A small audio captioner, trained from scratch.
Training: cautious_adamw at rate 0.0014, 6900 steps, batches of 128.
Rows from block 3 of the audio encoder of a small audio captioner, named by matrix and row number. Rows with one number belong to one channel. Each number is 128 + 24 x the weight over its row's rms, rounded and kept within 0 to 255. All counts start at 0. Numbers have three digits each.
Before each channel's rows are labels from the 100 clips, of 14976, where the channel reaches its highest value: "lies over" is the class under the peak. Only what is clearly more common there than usual is listed. The data: synthesised sound scenes: up to three everyday sounds over a background.
# convs1: first pointwise conv (encoder.blocks.3.convs.1.weight, 160x160x1), inputs 0-79
# convs3: second pointwise conv (encoder.blocks.3.convs.3.weight, 160x160x1, transposed), outputs 0-79

lies over: glass breaking
convs1.20:129131147103130133101101137106114095118131082111097153145145169150160133132141103113157112141105169154138118118155142143143104149120160169105139129146183190101164143089116152142103135112186090112110173139158121184116108156120086172131120127
convs3.20:106093102134109135091125111157125108144080110106135122142110096080099167125119117085113115150163154120185146113165140135119080101134142137157114144120124119171103154096099108137099141160116123132120154082124129135109106127100094103102126125

lies over: thunder; speech
convs1.73:075119121119105134152127164131150105188101160150147158180134129121113142196125160158124154125140156121136106137159120131123106102148090157122106171090092118123111117134135120163127083104102190102137142060151111104121126118106083134141140145
convs3.73:134131121129141130134126112118122111115099142124143079171117138127138136153111112119149172139130135131133085080168137101143139111161168145122088148136171136120153137066106137139105105126053155130139124122128122131105108109171128060092136102

lies over: car passing
convs1.95:116116164141124116096119164127112100117119148193130107092130171097150131120115139094116102137140134155088136106141169108139096199140135126121112130131102165162143106105144116111099136114153090116133135140146112087104094165136148123145137153
convs3.95:059102126120106150124134127135110047140111121156117148149106141083121084104092106183122113146145152083120154125151165136099114184133132102108149164084119132126122131140146142111161136142126126096147114130106131134104163147100128110121093094

lies over: explosion
convs1.39:104174119132165152144095177107153118089124111090175155146124136137125108140110122178106139123091153121112134125112121147126127142123135115145027106164150125149103164115130135102112114109141124108126144091099141120139123085125080132139113107
convs3.39:066101153080079149117146096122077117171121120140149112096105092091145161117119128136137128120127121135082132107072081157128132142145153135086080150096164116145124127150128096112137127144101064143117121121104113099103119159137100131140137129

lies over: car horn
convs1.157:164154129159109095161184133152102150139133109083137106153115119112150114143102116139142109171134106118106127126145129122142090138119074129101105128113167121178115089171171096149108122112146145158113129153159134142135145099120174109137092129
convs3.157:118099135110173128138149120101120147160097090114142147146108126101131128130138163183168194147114108119103147137107127129147108120116139105146130106104159124115114122151109156083168099192166129102156132112140120150107158109116143148127151141

lies over: beeping
convs1.16:116129095105116155130111103130128146175140142123127148138125133140077129120095159074114157115151151128082130129075108106145125082074093094128121098104135166128080132113115141139159115164152141103107158125116100093126152141119144089130089153
convs3.16:155137084171119149166132123130135118156135097132107158123158128167106127130121127147140114133175129116098120121119089169139134175103091134130139116160145096152135126134166133134136145098071149101136079150144136138130131126129147166084135142

lies over: whoosh
convs1.124:128150099176094145134117096118104096145103126143085152117126146134081132125071123135111121112097121129075082148159185121136130142102116134120164157144144120141147130162125093103131109130155070149137183116110147141113110104102155115122163168
convs3.124:151102097083102121110102201092131152115192076104127149120136132148106145190134124149123124170139125146132115141100129154147102160135140163102115122080140126154140124126149111161112106107136169139111133133132118115153141095131152167110137168

lies over: laser zap
convs1.154:092121131128087142113114079163149103165139111160136091137123120129083109142133106117119097147125157095143163150159138149124172108069103130104101089088103129111108111118075140113181140137109120130125168102145140090145115170129138113099146131
convs3.154:141106136168126136092138101124129129125121108135154144161158086127101125137114123089117134175111104157121150108105153123141120095098145157114123113117120134169167135085195167122109125136093192103108119121141111120098121136129113143094105123

lies over: laughter
convs1.76:099136076129133151135146119134134138133107108106093097174147161131107109129135090117148105128104150112122113138097090144141112091121153152161163122168110108097101167139129152175135145105123142115135147126119104087093115153105105096119159167
convs3.76:113121155102101142125117133159116130121162111152175122140108158164148151166131087110133110151128122138131145122112092124119038130125161152132102139166156105122109144145167123119069142151146099121125135164148081148157135100153154113092145131

lies over: explosion
convs1.136:172161147127116130140108135130156152116165159153094125126165132147119098111148160123155140155098126145138143115130124137117123132113117116130158133108144118136161083122145140095112118114117106096143119144108114166137190100122120094122171128
convs3.136:165125138151101133117135130179084145185106136111134107132145143140129118118180140113122083125119161140086142119105103118173128124137118102122103160132108151162118169110131132173103126085079161122150139146126114155121104117102111112128128105

lies over: door slam
convs1.140:154130130118144120096148150147136131110090133106127120113161150152134136138141143173114151120116145097127089121123128112154144087159150161125116116110113176109172142088137152143114091144126097149143133141069168170110118109136142147117117150
convs3.140:111174153154181113114125103104166128182083103176132160131110097121107151123133128117081127148100122160110088105132122110146186102162122108119129104107120109133142141113153120157106146147106075109088141101104128132110132127125140128106169111

lies over: explosion
convs1.115:125086172106130139100148091140090169143139161125135170162140168120129099102185125147137117123172154117107138161144121126134148140137090126139186160131154133121168111117134116106100082123147093139144103140072127107129140144128127138115062124
convs3.115:142143129128088131096160139131089100111131133150118102144145122155144162159137112135153108104140116095115089120093119124130114115101141123126103140120138122140160140149118124078131099065162137145136142146149184135121113109099148163157098128

lies over: door slam
convs1.105:158077154139142126144124124144106142172098115140140142112148147122145200149131116155158155126147123157049101152070187113111110164123096100108105111154142113164102118146124132097066087117129146158120112145125139143111147126100129131154170119
convs3.105:101147103129158100155137122103155143104146085177137104115105159136119122147109103119074121143173144084105138132082102089142090095143108147109128085087132112105099129126139105125086160111102172138125114121133143135121161129097124112103127167

lies over: car passing
convs1.106:098116123137125138060118132110140165150089156152145121154132127131120138152074105119114125151136149084124136117120093118146086140141103135137159119132133186142147110156137108094087098138132073133105101131151168133136135119152155141139126145
convs3.106:132089133137104141157113100119183171121164150127103111166144147155147155117137117138146145117164107094103127147111148135135121116113121067116138130141136131101130074113039121146102144142141156142153164135121128157136182101147178144143124140

lies over: explosion
convs1.69:138118128104166116108129130149122094112141122145139104148129138128122133081102168114110169162166123208088133109049163156156135141148094152153137146109130106118144144085168129149126118103097128121121138127136118150163105127116105087137111107
convs3.69:146103145177163154148112126139183119124155149140151129174143175134138126170160116118125087089127126139154152158131107137116141125100164162128098145155120127124150107165103092093119135142105176125162156140167151112088175177148162094139097139

lies over: laser zap
convs1.38:060162130139140111124148186173098112186165123150172094108139144094139121093135170118140146153119154165155074129116154113130159135147112117128134109147131125151114105098131126131111110143156105133097141140115137147128152147130085142129086122
convs3.38:131121125113106137111131163137147152111106116160135097142171119107126154147121137124090102149103125133133120113095108120122130121157168157133079141100136148142156158120122097183140127104109082130143169092109192131118145162133118074114144130

lies over: frog croaking
convs1.28:142116090165134126134113169134137166120117110130145108099097191123120117072114141124162152106109073184079129114165175127107119138122097128109137113127154148109154122107121131163118118139101146077118145178161127172169138127135106123079130083
convs3.28:158108119087111096113135162123126123149118121148112151095099131106146151139116164176158122159114131106148101084142146097130085126125089118145124104124147129139130136153130138108123162111151136114116115146116137070176140066135108130105115120

lies over: laser zap
convs1.108:083101121110125107149125123123131115115165114138111163167142118108165145080124130164140109067138153141097136148091187140153136162132141142114101113111123112099117146137095095103145107124119152120137123078109099111099126161118113145187112120
convs3.108:106082128116107150099147096100067144113086162141127143119132081124117120135078125155153113158154123109114101120127116137139096111098131103126029143103131086081154139104060145148130112095154124139119131117131134093118141115106133125134089091

lies over: doorbell; bird chirping
convs1.49:144133107131123141141120165139154108122193057142122116096120148151179130119122110142097148130133106131110119109182130126144128109133073113152123146145120147119136111130121128138112112066146131124143122118144095117163095124082126115145103164
convs3.49:138163109113109160106146134168090164142081126130139147137102162128184146137155174166143108138131150114143109127179118129144111138142143160095124145138173128146158124079134166118081131145168130114127087119111115160160109129127140159118190138

lies over: laser zap
convs1.120:164145149148128126116108140110111156130163096115074132174098119105155126132105083099121145146081179157133155126137147162150144135120137143139131126096141068126106152131101143122125083100186102143109135106130144110122115146101133124109102123
convs3.120:120132122128105103115095097130110108070165112112152128124126122111112116109143142164117141157132140136129099139144156099092103113124121132121086129157161116133095119111133122125124097114112117118117136124161124118133053097106144112132107140

lies over: glass breaking
convs1.102:102140111126093121140129092161117125088133179127105120163110136137154138153129141146111133123109142135100151142133156152130134119135138123141125117149108101124081131110138154133136123127196122149122131111131133162120124099125078132186109119
convs3.102:135112137123174135119114197080147113149100137112116132159112130137104132114141130166081118109128122122141109095142076130105166129135144165139174142131103135152131109135172149123162135121129137097126076135138136122128184121134113115135123107

lies over: glass breaking
convs1.142:050111112127092136119063144170126129148110122138111113142108131139122123175097101145100103116124147147155122112122147126180147084138121114112130113149163136143129143102118129112164175159144086143151089119141092127119176148109125121110128132
convs3.142:156201152104081123085128130162098118157150105148117143139107203129140110178141161124146081089145082139157149128136134090127130145150139157120094113148153148094152130129145148120137109139143120141136151159087080089109137135151112135146100128